From a checkpoint of a small image classifier.
Model: arch vit, activation gelu, layers 6.
Rows from block 3 of a small image classifier, named by matrix and row number. Rows with one number belong to one neuron. Each number is 128 + 24 x the weight over its row's rms, rounded and kept within 0 to 255. All counts start at 0. Numbers have three digits each.
After each neuron's rows are labels from the 100 images, of 14848, where the neuron reaches its highest value: "strongest on" is what is common among them. Only what is clearly more common there than usual is listed. The data: streak pictures of flow and ridge fields. In brackets: how many of the 100.
# fc1: MLP up (model.blocks.3.mlp.fc1.weight, 320x160), inputs 0-159
# fc2: MLP down (model.blocks.3.mlp.fc2.weight, 160x320, transposed), outputs 0-159

fc1.269:163099129122144142130139112114100121103176132103086173151181150100119128127151087127125135148163098127153069114134156149095101174127122103149135139136180129125135141127114129100129147102130139105111143156147165131135151139128049120105138075163100127161089136125136126143130102134145126171133127157126112114128114091198143122129111124092134140156110134097181142122158141154065143159141137107103118138100119141126127123128077095102110109119132115119127116089120138115108110127116153
fc2.269:110123112147115134144124131128134151181161114125114154156117143143124156125132087130126148127135148103142141131157190080150134166131136121145138100162130146147103124134161148135125191077134167153170136139144153131133131121129157097115123146117130102082092135088161131159107157109113142112099140136138150148119127118152143160171097137163132146107137160140134094128194115140088140105157105154159155121150123121147153090143201154141130136179094125139145115170097133154144158145132113
strongest on: loop (66)

fc1.107:158135124129108144149137145143115154126166146177138132177165118117100086148154139146097098126126086116086163099135144114135120127099147135123145098159128073132104075167135109115094174100120103197128135117101082137129117168125136127096104111124144127101126153131109103137150149134132131119137151169083123143155119093129102128091132104154156136144161149097183093158151135140125090088129150106131113128111118111139135143114150131140148097155116109136117143114106128132102183135070137
fc2.107:120119121151124113129111134144146123062203113110098130100135110155132139116162089126123130107116132133128079104116143144114093126119122127097162104086119154142162134102119133127138086133143162122081094100113130143137164144136153143094144198107112120111139137121134167120074121125142135072145180130136118117132084152154124172155110141152083175139189103151164120117138105139190137138140106128128122140139095117156135111113109150142125127092091124117121147129123112144144107139123138
strongest on: spiral (81)

fc1.86:151117122133127147146150139109101131128173171140102105113156125126141165181140128138126130103125134101152105110148133133090132157143162152118130082163113121097156168119159137166109156114146141162101092152139214171131093155125109132153121141132116139104151156107089099146109151085092127141144138146140087151120109155098154126117167133179125166160084106089157104114120136146093172134141121123113158149129139131157088152154109112112116131120136102134115107138108116161107133107148151
fc2.86:123139118117158143130172121123125118141131116110144087122112112165109134127149154125133079118172091148067121136164132145108162117159108160090118105148126147116150098126091096153137111168143137087088097129146141176157132144084158087157153105150111130145135078144085133135166141109089156128162132110119095125100099129134118124143080112100083126168134160180123104151102140123156137129132144117122136120117146184139130117132110112107089097122120109150180135127147139115116132131169112
strongest on: whorl (65); loop (29)

fc1.210:098139128089119114186108139088126112110154108134139123125100140098143127169124119131135109143126177127112126108130132129125138120142140112128159128133153138163127135113133140163153147153140098109115127118093134122170113154138151102126106108145068158156130114098100131107095130093107170108155150088123111115111092108058105107134128118107130118133111114154082160138094133103145164121102121102115112205135131136126147115087090115074113166091103126110189143151159101131112093126153135
fc2.210:125138096145118097150124146084130170069151134103134121092114135168106163138117141132085102111105111151131164112099147150112089165177136134127127117125160091138133157119134138111169107135132123096094107126120159091120181130137147124104143130160100127126136126065142124128149110121138147065127155147082128120123091128159115130128144137114114160145126119142150113137120182170159174140095134088112096147124146141134153138144127121183127116086118119176146115133102132140082155152147119
strongest on: whorl (100)

fc1.232:119139136111115162086093163148121145139131130145101099164147150132109149136114102152108135112138154142164129121132112110108145127137140145129127077146139132176151068152142108122166127137121140051081077099114206138149137100094156143133090126142116121096132150104108102129141147063122155145093121134115120157138101101126137124135145119164145143149136179142174126145084130162139156149121130149128139142132130170159123112143134130131139111159093134129130129116098127128063145152123118
fc2.232:089139129139090097126112104133159121160134148127134098143130125124106122140122145143116155117168092154169154136092154149122171100149151135121141146130151080135168091117084094149167105104144156124141159106121128117168110075105130151182144110151140125138101110132102109151114148118169105152130144137163105125147105104126123100076141086122136151120099129153163150156109126134138144113146130147116152101113126138166134136159146107129073105120117149109102109100197162140092120122103179
strongest on: loop (55); delta (30)

fc1.263:146130102105122139176106123151123155117128136138138137144083154104134148139127135120126110127135153157137146123132138145139174123137080089141134081118084130178129126089164122163126130159107120139125132141137153134145076161160133105156109142140067130139150095127123120153135111126113154132154149116109127105115113140141121109176154147088134128144138135154087138116152160100136093072123092101106146175153133167139136126112072139072135157066141097148135122145108119171100121099164149
fc2.263:100142101145125149199145148120130137119175091109107121121161110106135117122137162099128103162147128104126095069112161137105097155118100086125109113108120087121122167158111150121099135136134098086112115106143142135124162160132149115126123135160091161142131107112112102143087117152132163104142156169114097112127082160109129105177121105147136142155111141127114130154123107160142178090152107119113113096090151155142129135121154119158111107083083103147173113108135146144118112168133125
strongest on: whorl (100)

fc1.286:129088105129150178149122131137147117094148148172130112118124114116125150087130114130120149150119148154140116117103129138107148132133110120130148106126146134168111096148175133095166140117157124140107117115110200147125119137111143153153138166142075164112143092116104141129097136095106169150093119146116129157140143157126213122133107134157110112148110153172178114161130126179111123129163112143110136157136198174134116106156090116109152109125129126129147102127137106093114102146134108
fc2.286:109144157152118122120062156138107137122113194135127118149124110126119128108137103129134141121196153164156145152108140116138172125118113111139128142150124141150176088189055090165146118118104174122104146105123142094134130121101115119166150126136142157155092132133137131161126120115117137143153122108093092128172121119160124115082098136156127156133144126172117100178118132116084159136159160121122123093112152113153132165156113099119111134130129155110125140129134166136108107135136170
strongest on: whorl (51); loop (36)

fc1.17:098123184176142134108097141130159118060141106117166133123167164116059139133122121114095159169115168096120149164142112100148130148141125149147127144131132136093120124146183133115142127130117085136122153140145150105110129149159108119140154131146146124116110133123123096151123096149112115134139103149142106133107131090102113112096142135108148099124125114150116071083126119132118097113112098163128182102119118122149107136078120115126164103138118092137183193125132107166119138104118107
fc2.17:120134115128089124097158145130120127150174136081129099126162148080115097144135114102115126110151162160122148141129094122149121135146105097112127089168128154123117130118139151134123135109110101169154116119109139075100137077108123118098113179162141157074135106096133138115096100165142146161126115142143107091102149126141068131153111091115179120123112125142142102077145168135120133148129155148137137119150128101120122121073097141150120120175148147145124078153136126138132170092118093
strongest on: delta (40)

fc1.223:101111154121061129131159103141122153103177167091120131112141164108115117158117119154131137123103138107154092113128143090146114147145154120121132096146141086154129097108150135134133116101081168116136122119095198152139128115099154130171078142086089110126098128101182144146111156100099137164116137123112098119170117129170147129128104096143164120146131135122115110152106118117099141161151091151149135124103133136144147083162089100138091161141131128096125109129102112115131103131125100
fc2.223:138135122079157083135109096117086083171158125114096131164094114126119171147169083126125152134115195129161176125105162078128136100140151136162127133136106135128176146087156127129135145137103154098104111096140132110126108138119146127166141104127131108154139135112146127139136112101115149169148132072163140122122125124105121166088112120115147118113133169189104125177141113115114140115149109110124137100126110166122131076146145158127143117125124097141118133128148129154109114141087088
strongest on: parallel (65)

fc1.89:159139149107154168145159122122102166132150125101101148122131162099139124130138167140134113118133108170172112111140132133162135120121103111115123147149131140114113152146111100154103147068117105136151129110103154143133096084114107155140134113110128136138096142124159124144131137136103149135129157111146137100121111121178145121137126120164182114149178131066158120129139066114118146173160102127153118161102123128093091115148073124088117130120164111132166156112109147128117077113078076
fc2.89:120181128130142145136118122136131152144132127110101117190115112101176154099136125107119088100143161141156168152110169094125157120157103111126114092107150133137124118147056146085127144152098195122117107097103141103123139098121145129110172123096120122119160146124153145129105149112160132134136098130117112142138111109158114130123092151168131184128119100155138150129156103128105118083151134103140160126141059148133141137135141106134146139074082126119099157098121131153155100132134112
strongest on: parallel (98)

fc1.246:113096101089143141146145105132113191118207130122124161174152099069125158175120118113132103106123142122131094148103147126149108144152144136115110109148103091137118137109112116133117150091122133111119130153179120158125141101140054189141122128170093120131149160111164114119143138145119132137134137108126115142128112124158111123135128115148152100138140161108149113100111129129122150155107106096160126168129125181129120105118113134120146105131161147160102109084089163150137111111164090
fc2.246:182146136149112132100114148083182157173134143128127111144128148146142080096116094146152171151132090138127176127150093125161133089115129119133080132156136126140116144106128172102114154164149144147164104120155136161132127150106099131137118120149121158120139126128142133159151146142088114120139093100169121108095148179130124089117128140133141128127154076174129142098132141072125109097149163109134156099152129120138120104144165115149144163138131088124103113132091153146083142140094107
strongest on: loop (39)

fc1.128:111116109161147075142126166125149118149098134139135123153075137166140113061167165128131161107168114142170117155137126165140145095109112091090101167135109117108125147100138100146138115161153144109157115086112102100101090140153176115105139145126130132109114106110163136138160165127120136137129073122150146138156138132131095143138139138109154130126141142150127131142163138105157085115089104153130151113145107119075158134108133161152148150159101137130149117143093142189118142124152160
fc2.128:118153126141128138083066143109164120170133129107042130123103152161152127154148122116137140146150152132122152129135192116138133096126119118145154121148122132151132098120119133135172151131134147087122116135150110113113135073145169152100128127127142167149105157141108169145158127076099076138116125109122077135107120102120129131097116119130149146114129122179158136111156107095123107049150137123107148115151114146092144110146131160103113105153116150128099123101128165138145101126119105
strongest on: loop (84)

fc1.137:149103134144126137127149160139111098142158162172063143141090163132135140152158112159145141143143149166145188119133116173103078172136101141083115125171141116134075144109114131120146088135144123115119155121109112111117129111118119118097149137117159189118123112098140147109152147102156116129127143099143108116111103099131169120136142174130098135118131130088146128165138108111134149103088119143131122162156154121110169107110077104098134147114121156090132077134145134121141123169125092
fc2.137:127166160112122175157121113141131112100137112046105081088134128129153133092108123155151133134095141114153091130156176127156091137091116157147142102146139160144102149133143087116135127118161146126119142153101135127138120095118122135156140164108133136109101124092122201142106131161101104100124131148134122110111152175146116116164127108103150112167135125146110086131075130132138105136138115155131116145167130108150130094136105154124108105122137142091068090165148143128136149124113166
strongest on: waves (72)

fc1.15:116160126127110159099115149111128123124130148110160100103148136095149126166106151117135114089147119147163142129097119131120144133105114116162149121150159109130127119184138169119104136113142118139156092132137148116077116134122089132115145100120131135159107144134155102125150131105122172187129088138095150166142158146133111127161130125151107140135148126187132101164135128165151101162103144130122126148130173137097118180155082124166123059113107102176126140104114137124124099120133054
fc2.15:153143150142075163091131156097124161150101161120139122155106106140109148109108113122126145131070140138105112157135122136152156148117104108128130135160162154141112107183085105114145100081159136130108122136098145120140129136142098132133146088153113126142106101115071144130127086075131134152097151150115084129126129169121113104100124099150115104150095115163139125147047116146132156135116090169125113135132141137136140136144112165113095096103142144154079119107164117135102111141127091
strongest on: spiral (50)

fc1.119:124129091149113222110128137102166133135119113132114124120118113145148129106126173118109122170097127152117153097086125157169088130135090140117103115131110125095126134143118123126102117130123143154130176150105104113120126171095169155145127140124158135127100129143111129082156117132084165115140097146130194176093142133145150165109136156140128131080123118152114112118138182094155155098133072119124143113075137127094120151094169151127118146114114119166125122145134115145138126125123119
fc2.119:159096089085133096116079150129132164143108139167155164111091141141152090126187113108154104139131127133089115154162123096130137129096161100091099137106101112151115100123139115125090171117083106147177112136130142128126136122135105109134114129078116077154093127094161142137067137141109122189118121142145127106103140118123131131140123119119101156124143135161139138120116128110108109115157104112132152142152136089098139118110144121142127127148074174148113103126150174104139116098090121
strongest on: spiral (90)

fc1.162:149166127127123114108115108121135135140096122180156123138129082152123124150117106091106148118136159134146120109149143104137127124133106124139117110152129144101098117092088128106115144097143086126125069136115066147135162092142151139140094135141140104175168173137132128108133146145133147099150154115120116139160096092137207161145122141107126138142085169119149170120131157096126102189129136125114159128151084132115097109129103122108120175153142156121144108153120167138175129161115124
fc2.162:071115142131072076095093138107091132116161138121082157171134149111149125109111136170096100118142134097167074136144144101103158123123104102163150137147135120147127146150105122105094129167116065098141122135146150156116144180117148132128130117125160132114175138153096137143138141091117142109162092126142172136117136096122123111125121084123155151146111078133145170101152102119145118144148125126145107103142094158116112121131132143100152094130155126122117135137129164128129155159113082
strongest on: parallel (91)

fc1.152:121136116131150136112136101140075125135134146077124094121134165140154108123104175146120109158122134126132109107122160118102130133123110082123140156138089109066143110107136111148113118102139097101124127120095124130128139091158166125131126120101195109108138167126166154123120175132111101119078159142106148119119127123161101121124110176150169157120148120148151099152130088142143075145106126173137135146109111159084123123128103123095151073123120143128112155115093165160141084090144120
fc2.152:120153103136133157095147099128143115115123092117120117161144100125174155120143170127090112153141105127147145119134128155108128122124140102122137100103132104155128132103097155099138137112108097151110114138144118141114126113154129127140148105122100147147171131128162136138126177136194084111156187134120111139121078122175137158127176091107160145117154145142136158115156143132174122093129156104148161139119103161102132154154175144138143083096093102111191155102097116152142111158163119
strongest on: parallel (100)

fc1.302:140154215146092106141130154074155137124107133162164085138092167174151131087086094134107143120143203131151126115154170126071121100140130122108111160132134126102122133141129160133142143149089145134126115140131165149133128094117138117128140173147129131090163150121129135119118116106156152072132127149140106131157153145098149108155115149117108143155112128144136135156154129123166098147108169130107123139122128087133136158111142103146106119094103116131138145168108107116153110103139099
fc2.302:120128138167097127155171121117189148151182104124131120125129106122147116124128090135106139120136099107152170144178093111152099126125132111162136119157153126149146129120095091113073102090122106147140136135092123190164130104095121138152162138122122122124138146133124135148115108156148138075155121108112134129148151109122112106094131147131141117145137082093168147091125144126179129118152142112142118136127133142094130121121127111182078139089116137072137133102108097104104115144181086
strongest on: waves (54)

fc1.37:086150130137093104138120116108102084116126159153119159125142085151133110174137106115137137138092149154145116155128141105156172147167152145145137127150104109094139124138099114147158075117137151086145075108098085103107119096173114124116144149101148121151150144161133124109090138106145131126169146160072160092154128134166125147140121139152103102103117127135134141093101109143124170198132141140139144134114117166156078097112144108138145122121098114139088137107111146141156101131141117
fc2.37:070114098153111173145133130125167059124151098140121118111156121094174121103144147124176145101122110121131085105138110105159126128164097111139100163187096144099116090123110120124100115136120139096140104154127109133122100093115118122146146163114148125167151161125152121097098157123146129142136141128135107116122102172146122126146140104117139140121117097147158096077130118114065170117158142113138126149104112147097122155084114095155106158164151108172158120138161121129123133151133145
strongest on: turbulent (43); pair of whorls (36)

fc1.72:162114078209142122104114179108114122111115127171124115126092118143122136116127171130135159133143103150083114079108083150116160146111099112130110157144148118094152126119114160136094160171138080139148136126094103130112154156129165090092129099116132143171161153136137153105142141135125153107159100114133152124147136121148118164144159146127170157111114123127105113131114111116100118106132116137174135141104134152152147194101095120126133126137117105129145145112093099094163108109157120
fc2.72:115184174099111132122140129118145150145109167146102124135138131135150112116182102138176068133106125132159133146122160138160147155142191144112162104144102107122124157145164152132117139126092198113111141125115108093131132133145118138129125111102148123130124145130148114120118132133080108158162092114162091110112102169119131140128096118152113114093144116108111097086137128097147126141156086132079148106181149117100122087135113129125125115131126156107126106190132122167095148144107143
strongest on: waves (30); loop (26)

fc1.275:126147124126132093090100140113130190111141131158105124135131110151081114155156137083095124144147097159096123125195150106134157136133153123166151105135110123119093099134112090113111131172131136117186156122114085126072108120093121186138109120139166101103143153182129139143101086112159111133105134125137124115147121105134181142129125125147156145097137135155151127168091116127135075156146131135123117109142080116129107122169165132131099152142141135124140130143081132123137149126104133
fc2.275:133153156148117111164109144150121096103100143097089146139135110101111136130070118146114112108145148117100127101147153128127080135144154176163084106179161106151160134163164113076107128115151102131068107100114130154105144115176158101144111142112111099128166092103148126127125131133082150129129117133119123122173137124137091129161126144158141147164121162133112084171111142105148124135140132130119108120100141156130160120112115106115088103101157109099107112126104109116157176095131156
strongest on: spiral (45)

fc1.45:133130173170160138128121137146136149105163170099115118116071172107124130130070081125118132138109159124105105119101142124083107115113122127136176126169160119113117138168128118127109182133121130149141111095112124178117151118130115113130156107167148137106114174166139100129093082139126134119109135146137125140126119161164118114124133145104154153119105129115146136137143160123122140128105141091114124136150127150135085134116144138089055104136136142147048173094152134131110101156148115
fc2.45:105119165161139087122147100139108161148139086132125125182103156110137140123159125148147115117095147113138148163113112100136154124147140125113120057141105107183168069109093113143098111121110160120122133148158138151093128149119107090118115151153119116117087128105158133123140116121123130153127080143111121135090091084124162157087112100092146124136122154167135109120122138101148116151136093156125141104093133164163121141131122109157114042134145122101111143120157128162128126147123130
strongest on: loop (86)

fc1.270:119156101120134111146136116160123101117133148139183123120104085109090153173160160092174098122119133165151130126112142171085139137105187139130128171134132109167180158149126104142146106150129102156085150105114153096112113134118102142124094107130164127114062129148144149144118097133114142087097114166109150147140119088140151158121133108129131118119099113093117150116106101151127158161135145130123168147134103116142142177159109159159100141137147167117124129123144138179118116121155133
fc2.270:151151123157114109104140099077152106102103115110155132124167147093134122152123171139137105141102095169096149149171149133137081134091123103091144057151170128150112102144115103155113107113103137155150157131169120102178145125121132104157106082142101144111115149141116114146140109117147167119135104144147114154160122098115096134106130133106139122145109128101105163119082085123115093157169124082121147093117100117088125130107101157120136152153143143089132143118128126132092127133105165
strongest on: turbulent (45)

fc1.106:114141092118147078124130114144175085147073112141153129147113100155116086098176141162142159148119110119126109132124098144122146114106135107135141134105152118084103146150116132153132129163155078141167129092142063133130160128141154143116138116158128094149142118127096160088154154152119138109128133122137166151154122150133108128160146139113125126098140127180078153154156124142139112109078147126144145139123118095085184169088165164131124138114086147143145137122130120154122145102156125
fc2.106:139165131124149155139156123112100155152132129154111110143108172132131161091131111122132089097142138128129140096149124142127125123164142161157143080162108111129149132162119141157106165145128144089095102119159136073122137156154137096068102147160106156150159124085139124159156131117105113137111132144130144106147129104123120144121088154175165109141170125171087094107138127140147160125171097105118098126148104120133165094140130131154084156091116105127174099132140113159119182133127108
strongest on: loop (95)

fc1.6:080132098157129118161088128127126176143160164161078097137081171094117159128136154089099103147126149118150131074172106165135111104127085129103121168124131128151154081104132086159114182154126162137112113099133126123131115161117143103134148097127157122106144179128107085155105118166096116133130141137129124115128093163133140151111124102146164092145143127155134120140110130178120128105157065099120142124137129139150169133114144114122110132153125105136115117139118110147150122148145140
fc2.6:113125080167125112140126129131159141096087108124139118128093130175103106140122127122118142099126168198117141195120144096139139121161132112104107113151122110131145125136098097115130111063094156122115129137093124109159155109124110155142129123107164075127129131119132136142145119128107099134099075091110093094154146137146130110162151138108116149113097106100152112124171115131109157131135153118095143076100088137139125115171139151113111134143129165139144102094146132157156107186106156
strongest on: delta (30); parallel (26)

fc1.176:178110112147114099139141132142073095163124128120136069139136089186130151139139137134162156117114177089145119158133131116120135115131162122095132136145135112138184133106129123143124164114112132148105140097113120092121083085108161121121112145143137136097136096139093147116116151127143088124124150111122161160094108112159149087085100101161083066127100148101153121122152121116113185139111121125122152169099119084093119164123128149090105146122119110138126135111118135135090147127113145
fc2.176:145140134157095075140158120144114110084118136127109161162151132166125108115137084113113128123144140135116127127178113125133129122109074151071120110138164117104156178142140172171065078136103105143118135126152140130129147142098126128141124107158150140177128133123091139131133136142157152110109133140134146104138100140121165132174143131125142133145114134101128132102095123165139145107139115138148103137146159104061106175094102156130094173133134160144157117160138094105098106118094155
strongest on: delta (26)

fc1.243:163187121141104145108131170188141159123179145157172099141153123148110108151142135159178148121127104108114142114131115112106172124119104127118121166115111153156134110089166121131090111115129118081114111148127149154145088101134126153119098131141124132146154147138130152126166102147123111106148159113141132128122181120170142126139124121152131115151089139085070092079107107125107088136133123152131108164140119130108130107156106088154166147112136090123093162089126131120158132109154142
fc2.243:126158140148112124134105129152158131158160087129096105109155142172144113153128115130148089138124142153092126169141098106147123162135092137123132113135144109174145134124142119114130161095121118140137126141155161121139131115129128091113128126103106100110135104113131138080136150165150149134195100101143104178089127140142122111103150081120110140107145173145143158148136141102116077124083150198181170152183112103133125138125183123158117104139166112110105145108105121156138143121129131
strongest on: saddle (99)

fc1.114:149113119105107051133143146119100130154108143117132090134113124132157154131116109100151103092116161133161130068104155127128150087158123130155123091143170164150125145116133139131140117140111116101095103145123116141141081137130141123146138116181153135162170182126098149126095108090096122137133129101094127164110139155135156105131147148078125123161122130120074111113122118120125111147131119126103127186166075111128113117125070148129141142092129147125179135148115132139134128133180147
fc2.114:143122116100126148180129120137110127073132086117107117135161112164080138108166087140150085131132156133125124105106132150098140190130104134151125076116133153150158149104135135130085132145147099084112113147139135139115155134109172154079154111126125104142137146159155095102119134154140147106167159124078164107135077143145131126129106092156095137117144118107117174162163098131159127095115109111151131124140145135122114129126166113143127117110102104152148172150135135137155155144142073
strongest on: whorl (91)

fc1.87:119113110104122096100103127134181130129106136171131114143124123109143140093117112110131121133083176112127121133155139144120110126161103143110096113117095162128058095113124126140106100097151115093130108101158075156138167106091148154155131112146134123125138118132120138160098157148093171085147107175127102163142105140138185170141147118128103143127093161143167130111163089116115090124132135113100135112118108119127117134154066138084179175140147120120141117122112137117134131142101117
fc2.87:122125126086120122104121136125133161116142173137168121130127134100147132139087110137128122136157139112145120120125154137109148114119104099140173131128135170086152165151110103129163154106149093095148124133121107129141150079095159141168126111126110134134144149128102134115144103065140140109131187101095158141119167114147157148168110076166162161157074103112130156119113096158118112146133116177126117127118110171145126109164146183105115122109156148167124170081121128137146145131140104
strongest on: parallel (65)

fc1.51:138094131125116119123118096108143111124134085139130122117104094142077142148141102115136149125130125148108130131116143137122140158086125086131123123146138109128123109115163083125126175169161110129121119132121153081114136168141103108110146080118096120104114088164161186107095112069123154168109141176150120134094075124150116128144162124095089141109135180158171136099151107144127106159117129103149114119153141136135153108134141123087134140082095139101133147099102126106100180150136111
fc2.51:105104145148158119115092179110132146157119099125134110162150113116127098144158108126168140127169101122119155126135101148131115146092120114123138128137118118146085106125092105152111159137135104125122171197133147146161133153159141115139116152127143149119106131122113110115140088157168137126174154118148120093107080139137130144116073177101124134117132137116153139128140128107067102097112146094104146104130102103114181115102160112111102096113118143090081172110160128119172085152125140
strongest on: saddle (83)

fc1.297:138125155111087150148119138081122143120107111117110113163115150084158154130068112151136130108122145148165100133121105092122132121110133122129139151133146101116127110139135073051114115135138118131156145127118184126106117149136145070101161100150152119091096117171143112121135141161141170134105131104102124118125114136136140102103129112141105154138101103156158162154133182110097157173163149095145117160149153106153144138160139100128079098142131116092110152123102131104119097130163139
fc2.297:118156139141135075109113097141113151173156184129153130122091136122100149092149110070109119079103163116089163135099124133080114126147110153166133083130172116175150134138124102117095131143092116118116138142106147114172124132138101131137163102143152126141116141147148080138123135116137148179174100147143126094163133098077125142133081073140126094132122154120123131146170130112134109126116135103116123134138134148111138160147096152141100110137143138128131154148131092180113134145107127
strongest on: loop (39); parallel (33)

fc1.115:122101130154137086132139082137150088168129166150120086134089161114111144138095094113136104127122110076165128134113110133141137155109160144149124160107126142095098100052148163081114133173114143123126123097115063091108105163117127134142180112109154074127169141104098119142139120113115128124148126125112113137114142111132146134097104143116114133089131109138121081087134143112126166146119127101150150117107177150149123118107106109135100157120118083138140132117125174105122132104129135
fc2.115:100149131103118128113121126060191160132109129142139154177114108128123145115110126128108140147124143116143117062157149116129125119167163087145128133069101145150111108149103133096103123090145119145141087088104134142161119096101162184153117098121125155134151110127162131094114114122167114129102150081108087136144141116129170152103122095107143126099106123097129126092144115114171135140143121163148095126156132122128100097113152118153152107122165104135161121118099113104089138152104115
strongest on: turbulent (60)

fc1.248:097154101156128121147156101119139145111155113134100156117113083138142175118157134143125135115169111139098092088077128152158111121119136132117124139104159137169096146103156123084084132145124115117115158114115099067121164144146123092138097132103108137134064120179146135153109135142101145139106134118146158128105100110143157171179089136111112139121124147135152163108147137086127100168120155116135107153112114129090127112138138117100157145100163143087126144108084096138109106155152152
fc2.248:143163121124137119138125132136131130118128094102134135090130157089116110144173077092102127133118116102140077098147119136151154152101095132126163146085148146147101151133128148076145112155127137100155113091146103141126110136118158117138104100113097129157128102152144156105163080116106121130127098145128078175124091147146114133136125129142085073151169132180122142120125118139142111089172141147121167153120089124133125081132117108102158095151114172122127150119120158123111123197127109
strongest on: spiral (55); whorl (30)

fc1.220:107114085120119138143123119138136109147098122109106071132124164094116186128114131129087096114172120117118101127151131156126157111138118150109118137154144141123117165136124099121107130075143143101155118146088112154087125100109121178154122106158125130116135093081124117095107138133140113113132147177115128199082143126145186124134150142078138146135129109157121133100146126124136092147142102106165101120128098131122153138097165138113100108131136125140109074117114175077091127106156110
fc2.220:085137127146152156145114123147094133110152113119125159145125136133169096146119135112165117095096141085103065147145099139113192111143128156125106108140124113175142110121123167149144104160146151098137163148168077141120112126105162147136104187148116133114147164138132118136149113107098110108120082107161139114135151141105109100142121081171122156104082123141108073144110145145140099146147123117119139155133112133150125137104114123055137145147128150149122136141104161136095120158110105
strongest on: parallel (81)

fc1.199:103113113112129123154108111136145152122178103147090155134140122091112148145132101093148135144157093148099103101092155138127094147138120165124112127131176132174092110129101146108135137091162101133148126106174113140131112117115119148165081106142080087190141147130153119141133128127088115134121117142169169131110148093129132128093160106107160102096160179107130116086156135134118125116132112118167114125108115137164131162136150140086200134092104162124133095140134146123125134106134123
fc2.199:144152111098122126107119120121119118106120095080138101096142107107108085125124145126130173165088069120162158113168105154139126161127144157144103096102139147160143103121084145114118101129121108117152120161149080103155151109117124105144148129143091155101139152136157115135121101140139080127138087129143101150109130123141186103071138099107141100090195107135163153121118132148108114103140136149140127089139118126130140090153119135110132167155142142078130121117101151120100098165107143
strongest on: whorl (34)

fc1.74:137174127160140125107143133103156092122149124107147135137149160169152128106142135119129133161171140128156129107105116088152159153156125141107131120127150152122108168089132140095119106104091134148129108141100171091151098125158188122165108144131112171143105148130069148141110117128101130134144111175118117143104168149145102142115121139139087168112127098114080147093152132108152120144120167120085163120129136118160132118119143118087129121121120087072124141106111073161133109175139123
fc2.74:123168151118129118169133146118161149108147134145161113082110128122106109153130117083165120100145117142076106119132104137128149128092159098148120137119114146119102147184133116093128118167097132127148136130118156143171161108105204132134123120162130107123102173171148100150129091151127150099179140172124118154142105134125166119132135126119135114105154103142140180140134159107176122125154168148116132136102145174137152126111098124140135138138124108141194160169150128106143100107125144
strongest on: whorl (68)

fc1.50:116123138136130113134111107122118118119142117081168127093123122109117089144160136133131133100149157130172138131136150132135139129123142152121134137115155109139119157121132141121120123224142124126136125116151052112153123138148086135080204123159124158128179125141109154134128133131051141121102143103131142145090162100117123122116116135091146109078159117123124146101120106128184175109151107157149121137170095132118102122110143116088077134118118122137114137112110099170128138115127113
fc2.50:094114112134145096118150097112135118181130137090143124107075116131158106133121159107084134077147143105133154124143118130119131131112140180148132143134152114159172124088153132122107143108148126115086102107142112100147101152145142115102118125112097143122161120098102117138138118096124137123135100099136096151075098116089143191122130132152108121103121159144151149157119132117155183125083110102104163155171159137137165191112134148121120110138126117117094106138111101176128144088089120
strongest on: saddle (54)

fc1.66:148125114184123113117155090123162128131131169164138153142092117132123129161121097108146089144119111102129123102148111090121113164154151134159131134088062134131075164088166170122072164168140145145130151093126128142140133135097128143129149099155147117122079120110110134114112109148127173128138133136094130101150145136149129117121167107104116149104128099143159127074132127122127135142145130076129067137143159084143181144122126109141115150123167093155125149124110121092126110118136133
fc2.66:109143147139117108112133102105166113165099141130114124138145126087180153118105126166103112129169149123192111121121187121158162102164148110152166088098121122133124099149149134082135140069156105132140110069112129154130122153124170139139115125142098112165178104132102134143145115122156101174128125138123099104164126090159131136130124123114153152115115103151125114113134098142147155149097101143160130116100126148107090124115158115147146103092154114144153138069146139136134145165136147
strongest on: turbulent (72)